A small contrastive image-text model, trained from scratch.
Model: 3.69M parameters, 64-pixel images, encoder arch efficientnet_v2, encoder norm batchnorm, encoder activation silu, encoder depths [2, 5, 5], encoder widths [40, 64, 120], text encoder norm layernorm, text encoder activation swiglu.
Training: normuon at rate 0.005, 18300 steps.
Data: trained on patchworks of several textures, 72500 training examples, 64.6 epochs.
Rows from block 4 of the image encoder of a small contrastive image-text model, named by matrix and row number. Rows with one number belong to one channel. Each number is 128 + 24 x the weight over its row's rms, rounded and kept within 0 to 255. All counts start at 0. Numbers have three digits each.
After each channel's rows are labels from the 100 images, of 14848, where the channel reaches its highest value: "lies over" is the class under the peak; "top examples" is what is common among them. Only what is clearly more common there than usual is listed. The data: patchworks of several textures. In brackets: how many of the 100, against the usual share in percent.
# convs0: expand 3x3 conv (encoder.blocks.4.convs.0.weight, 256x64x3x3, each kernel summed), inputs 0-63
# convs1: project pointwise conv (encoder.blocks.4.convs.1.weight, 64x256x1x1, transposed), outputs 0-63

convs0.168:148121162134126166154157125133144097147119093140118122142166163157106122162153111116121121125122118168141185120138113180093092164159144106100103095149126096124141146120100129159090131106107135
convs1.168:176165156143116081126098117132143144072139118131131127110143146147113104162149081135157122125097122126133141146136145150143147093146111151124174143158131078113091110123128097089123164121092119
lies over: labyrinth (41 vs 3.1)
top examples: labyrinth (46 vs 11.1)

convs0.177:119126134112134140098106159122177131128159136169126119115137109130164129150095108139123115091140148112145168132149084161071080117089094128088110093146132158117158165119111136144122147116142105
convs1.177:122164164142081115139102099103149145109134135145106073087134158114106147106105110094137131141124112121127110142115159105147136107145119167143136148102127117120110074131121177102089147119167165
lies over: rays (54 vs 3)
top examples: rays (59 vs 10.8); centre pattern: rays (37 vs 3.1)

convs0.190:117103125150086118131141106174125100116132139112117124144105128139158139132105126199125127134089139179127124145135076084129126157117113086135167156143103123122129164137137110154085134170131109
convs1.190:141130096098127124109152111135132159141127111106145114155095164116112087101100126135148118103145146075153132130099159164104144112150103137092123113148155143131145086099147126084170143100077140
lies over: studded (27 vs 3.1)
top examples: studded (31 vs 11.2)

convs0.83:168111134133122167135146121178147148147091099115156135117140105154095155140131138086161108133111125131143132115121130177073096146133074136145104110136148100127190138127123155138110134152139148
convs1.83:194137154121125081121093134126126084081148102135102152118150153162104093141127099126188146129108126113087156131128157122153109112149127149101140139113111103126103087148137128132122154130150109
lies over: wood (39 vs 3.1)
top examples: wood (42 vs 10.9); rings (27 vs 10.8); labyrinth (27 vs 11.1)

convs0.33:132119107098138176108136113171145141133138133126122175151169158131135110145102127158127088109095089122151110115108130120134156130140127147115101107150140128131092137129168145169203114168149110
convs1.33:140092156146126087141131103129130076126113124091167151147155119121132153099085155131131065125119066131147151109132118118125093130157123096114134139093148140135139137131143105092108128120138181
lies over: studded (46 vs 3.1); dotted (25 vs 3.1)
top examples: studded (51 vs 11.2); dotted (32 vs 10.8)

convs0.229:155126126132119095090086138109137144179091140127121103142088135151085130064137091114174109119118142146154137141138090161094147106146079102138122110106117139127116120106140134140106121108103142
convs1.229:127104088129112128146148128140122091134146082148129170119099158156116140126120140142123112124115187068151138123124174138123112151117131149141162124157096129118116124109116078162168129144134075
lies over: dotted (28 vs 3.1)
top examples: dotted (34 vs 10.8)

convs0.60:124118098119107166112110084159098125168150117129133119085111093110170107136128145096149079119118128176130157121130157144090109102145153176169124149107102124111109150124123126132124114113083136
convs1.60:158136190144126086089112111104130128073119147177139112113137143128075088154073116136158104123091134128114126162148153167142147114135127139107138153136121095135113111122117133113118148136114108
lies over: wood (53 vs 3.1)
top examples: wood (56 vs 10.9); furry (29 vs 11.3)

convs0.78:114151149118097111122085142117173142127125116130139099106104067113109159133140074107172119097165122125143114133154145158120153096112142154104128077116097121110128151107154114133153128110158098
convs1.78:137135097132128125194120136156116076136123110120097128088115162135143137144136151140129108127107115126125075105049137103145097143124122134152093152132133115158102106132172137145113130169131118
lies over: rays (54 vs 3)
top examples: rays (58 vs 10.8); centre pattern: rays (34 vs 3.1)

convs0.54:149124111121111117122088115107142150091139066087133123140134112107168129136135093123137129101119153096059137137129119134106127125169141161138201119141100143138121150153112145136104140094110118
convs1.54:136101094116156124151170117146098119123089113123135128126114126098136055125131167159148168123119090114148133125123140106144172099114183115107138126148129131151175109111133094089128146143100133
lies over: labyrinth (27 vs 3.1)
top examples: labyrinth (34 vs 11.1)

convs0.16:143144156123097154125157161121139160144143123135116141149142129126146164125135137072182130048153119153121113115148118155117126094128165148103140159116099099157171109135113127118152147102129105
convs1.16:110155127095128169148125129124116086103151193111115145121173144158129125146108147104155104147159143126107093134117114140140075150129142132097103097115118147136129131129190128122093117109175120
lies over: rings (39 vs 3.1); spiral (32 vs 3.2)
top examples: rings (43 vs 10.8); spiral (41 vs 10.9); striped (28 vs 10.8)

convs0.172:133169107192156113117108121122151098129079123129124142162132143103103126135123083121092135110135152110126130145131137166098082172083092131159118143147095120118169133108128132100126117108155147
convs1.172:160172158144139092153098101131115162116182136109144144154146126122121109171133094095164144145118171135153115164121137127126147093138156166138127149077141094127145121141145117163105153123124151
lies over: rings (37 vs 3.1); rays (32 vs 3)
top examples: rings (44 vs 10.8); rays (35 vs 10.8)

convs0.1:121121140119123141108125143131179151110117161141145100093143173121120141153147109124144138124122082142073096147113149139156165169098109144179118121077126138119135101139146137134122120071159137
convs1.1:127135097128122126145127099120164102104144152082085130127098098098143119106175126146108128121104092119165118138131125103123078096157121132132147139158088171150146197131145150140117124135155127
lies over: looped (45 vs 3.1)
top examples: looped (50 vs 11)

convs0.171:140133153107112093172105147085126106105113136089088196140087145140113147110137146135095166147114136103134121101121126137095116149087106113145152113116126106176140137102143101117132110148164126
convs1.171:119132124135111105107132138094111131165157134148142125114116127157137127123136168138123157112143147167110145150116156124187109141059120116131153100120197104148109149157102159099156128144166136
lies over: rings (70 vs 3.1)
top examples: rings (72 vs 10.8); spiral (29 vs 10.9)

convs0.36:104110132143144157121101145115134170130141106084133098139120088127117128139082117112131122051107147186080095101153116096142133144129153140114143099126160131160159163136135150119127132128132120
convs1.36:104119096095151117152150103121063108138089146145098152125095141127155090109100132110159162147101149147117125150120114123086152148099163138141121175161133140152107113149124090108138138092123128
lies over: honeycomb (32 vs 3.1); looped (30 vs 3.1)
top examples: honeycomb (39 vs 11); looped (36 vs 11)

convs0.34:146147146150118114139110152116134154146101134112124123080096100172124164143168116120115120103167156119110152122116121130098174112105143144118153068140111121102119098088161145076131112098143118
convs1.34:093121161098137113105141129104071139151130112172125108152150150176147087096147105176134095131149180095143131137113164128129118144098138091138133126094124123141131134127116120105143098108090128
lies over: honeycomb (40 vs 3.1)
top examples: honeycomb (46 vs 11)

convs0.161:167109117154121189115148162162136152162142134117100113086103155147124125087147158079132116127147146146092151152134135103132089152103181133093146137106142128106119150121131154128131104155129108
convs1.161:149116145102115097168130087122154115094124105163162158106099153109141118138141128146124127133136130093133142154062113119118143096119160108150102116134118121187103090171153100116119133162132147
lies over: looped (41 vs 3.1)
top examples: looped (46 vs 11)

convs0.137:158136139101112097184158177049123104113144111157127131153129138112133122101152136163138108102125132115163109074137091134110113121102119153109127122118125114152127096088124128133096136145155127
convs1.137:157107102134103130095143112116134103117149162059139082136129115131150088104133088141095124147168104120110164118184142122113104155098129124095129101151137130129129176133134122100115148153145141
lies over: studded (41 vs 3.1)
top examples: studded (48 vs 11.2)

convs0.215:120116167130099073136157157137145101155081140142090104083132116138131157096123130155148136112130125158121142123127083127119142151180096131104158152127108098138134150157148106122116093144099167
convs1.215:143138121134122201110114092115160175129148166127143147095111160123117128113140089120115121130139141161146131136138137126135105109086114101128107081139141155070146110107128162162135083111115118
lies over: zigzag (43 vs 3.1)
top examples: zigzag (46 vs 10.8); brick (31 vs 11.3)

convs0.250:118129111114136123058161144142156151140106120151130102129146090090132144184146174099133147121087158152118120115107123135151159100140149115156149127119124170085149145148107129162132120162115134
convs1.250:142108117121081154149107123113151104113153140121149181110098121151151129081156146148097100119152124148110091113102116144128118122149115144097149097153120123159156154140168108129099091075132162
lies over: looped (53 vs 3.1); bubbly (30 vs 3)
top examples: looped (55 vs 11); bubbly (32 vs 10.6); centre pattern: looped (25 vs 3.2)

convs0.231:129148095093189094119126128114113164115127144140087147070171127179097131098109122126157129114125137163098126115147128149148131108141140162131160119120131109146118130125105128188131122096155115
convs1.231:093133152119171126143105144162101124114146103135172147110137127183160137140071156146145110145141141114111118118102176138168098153137105148121088108105124116109131142135140084133153129143175137
lies over: studded (39 vs 3.1)
top examples: studded (41 vs 11.2)

convs0.2:163121144168161159145069126118098142125134139099099075092099144131123125178143167130135143121115147151129138143147107095124141116099141156107138104169088136152080129154126149151122129141138148
convs1.2:177095125115121084157182150131166119111125132133110088126097110120137178102135143134140114118122143106161096132126104169145132162150107120130136143113174135131079135105089103127102158147141115
lies over: honeycomb (92 vs 3.1)
top examples: honeycomb (93 vs 11); centre pattern: honeycomb (29 vs 3.1)

convs0.185:112147150124098150132119127088138146133102177111131125156141162120163098108106131082175095065153133156121112137104126101096109175125133125167124140096138112129146125158130127120104175124150120
convs1.185:121160103090103136125142122174096098123115155173085162140129133134089100113122122189136089145162163127136117135158144170124132113117147144123104181151137136131140121095108150150144155133131127
lies over: labyrinth (47 vs 3.1); wavy (28 vs 3.1)
top examples: labyrinth (50 vs 11.1); wavy (30 vs 10.6)

convs0.68:120104133133146116146103113128078108118116111096089151165146098127157124141117151125141133154093135155106091116157095113119116106155136137158169124127098142128173139104089155144081078162148125
convs1.68:109127101140143132105139162141110159139153126145142115144120144129105100137136117118143127105088147114155155121100149134171182184130134157120093130119166161084141109125183107097128090108150098
lies over: studded (29 vs 3.1)
top examples: studded (39 vs 11.2)

convs0.117:128132140124151107135113127138135165112134049163113134178126122077090129087128092131107140095112182156064150138126123112126120128155133120137130127108133143109147121091105145109105128136134139
convs1.117:125154094111115157111152130140131123129098115111134169162089124122136076156113163132125140125120154118176167085138131163108094152106131140083139120164144168086151114104139127121104147156138148
lies over: wood (26 vs 3.1)
top examples: wood (36 vs 10.9)

convs0.80:119147162164104091130126156097138112161103144155087104110119132128146123169109130094122118130108144103147134188145141135128151144137101123160122147111072132136108138123135101176080102126168142
convs1.80:135138130093127161129160127117121129099142120135109130115080114153126097128187100131127124168080132158101088115129123188109110109113139137164143135118147170136148124153122134141184122143170104
lies over: zigzag (40 vs 3.1)
top examples: zigzag (43 vs 10.8)

convs0.75:136140151153107148142099130150143115128130095137121109112119115135157165109138069138123096064114166135102139150181143143120165152117160132122152129147141154110051123110132110137146121143128110
convs1.75:138134110110104092175128138133109132159122111080098138100081126151109107155114143149135130177112129139161141138092133113112083104121164117148153119091115155130155112078134109130130097162106093
lies over: labyrinth (56 vs 3.1)
top examples: labyrinth (61 vs 11.1)

convs0.214:129115166107126131127146095121153095106102111160132113151099115173082126105110093103136134099095172138120140156130130109156149114136095105139139162142112154138095143167123106193159139136139149
convs1.214:127154084139152133089127145131116124154144127083169153177102157115166149115107115125111170103121153157162171171119132144132121136113119127119153121127158161159132127118161152126072133097137126
lies over: looped (26 vs 3.1)
top examples: looped (33 vs 11)

convs0.184:180091101102102144103162168143170116118154134152119104136168130135108169131157114144144108129148121149111107132112107123106097140107121121129124141112115105145167105119108147171156171166168102
convs1.184:101136138159106142164158098152098145135111149126175152144141105143109152108138101177145165137146139149198130125168152144124122134134126130126145098126177151126128133090138150132089113085117138
lies over: labyrinth (29 vs 3.1)
top examples: labyrinth (32 vs 11.1)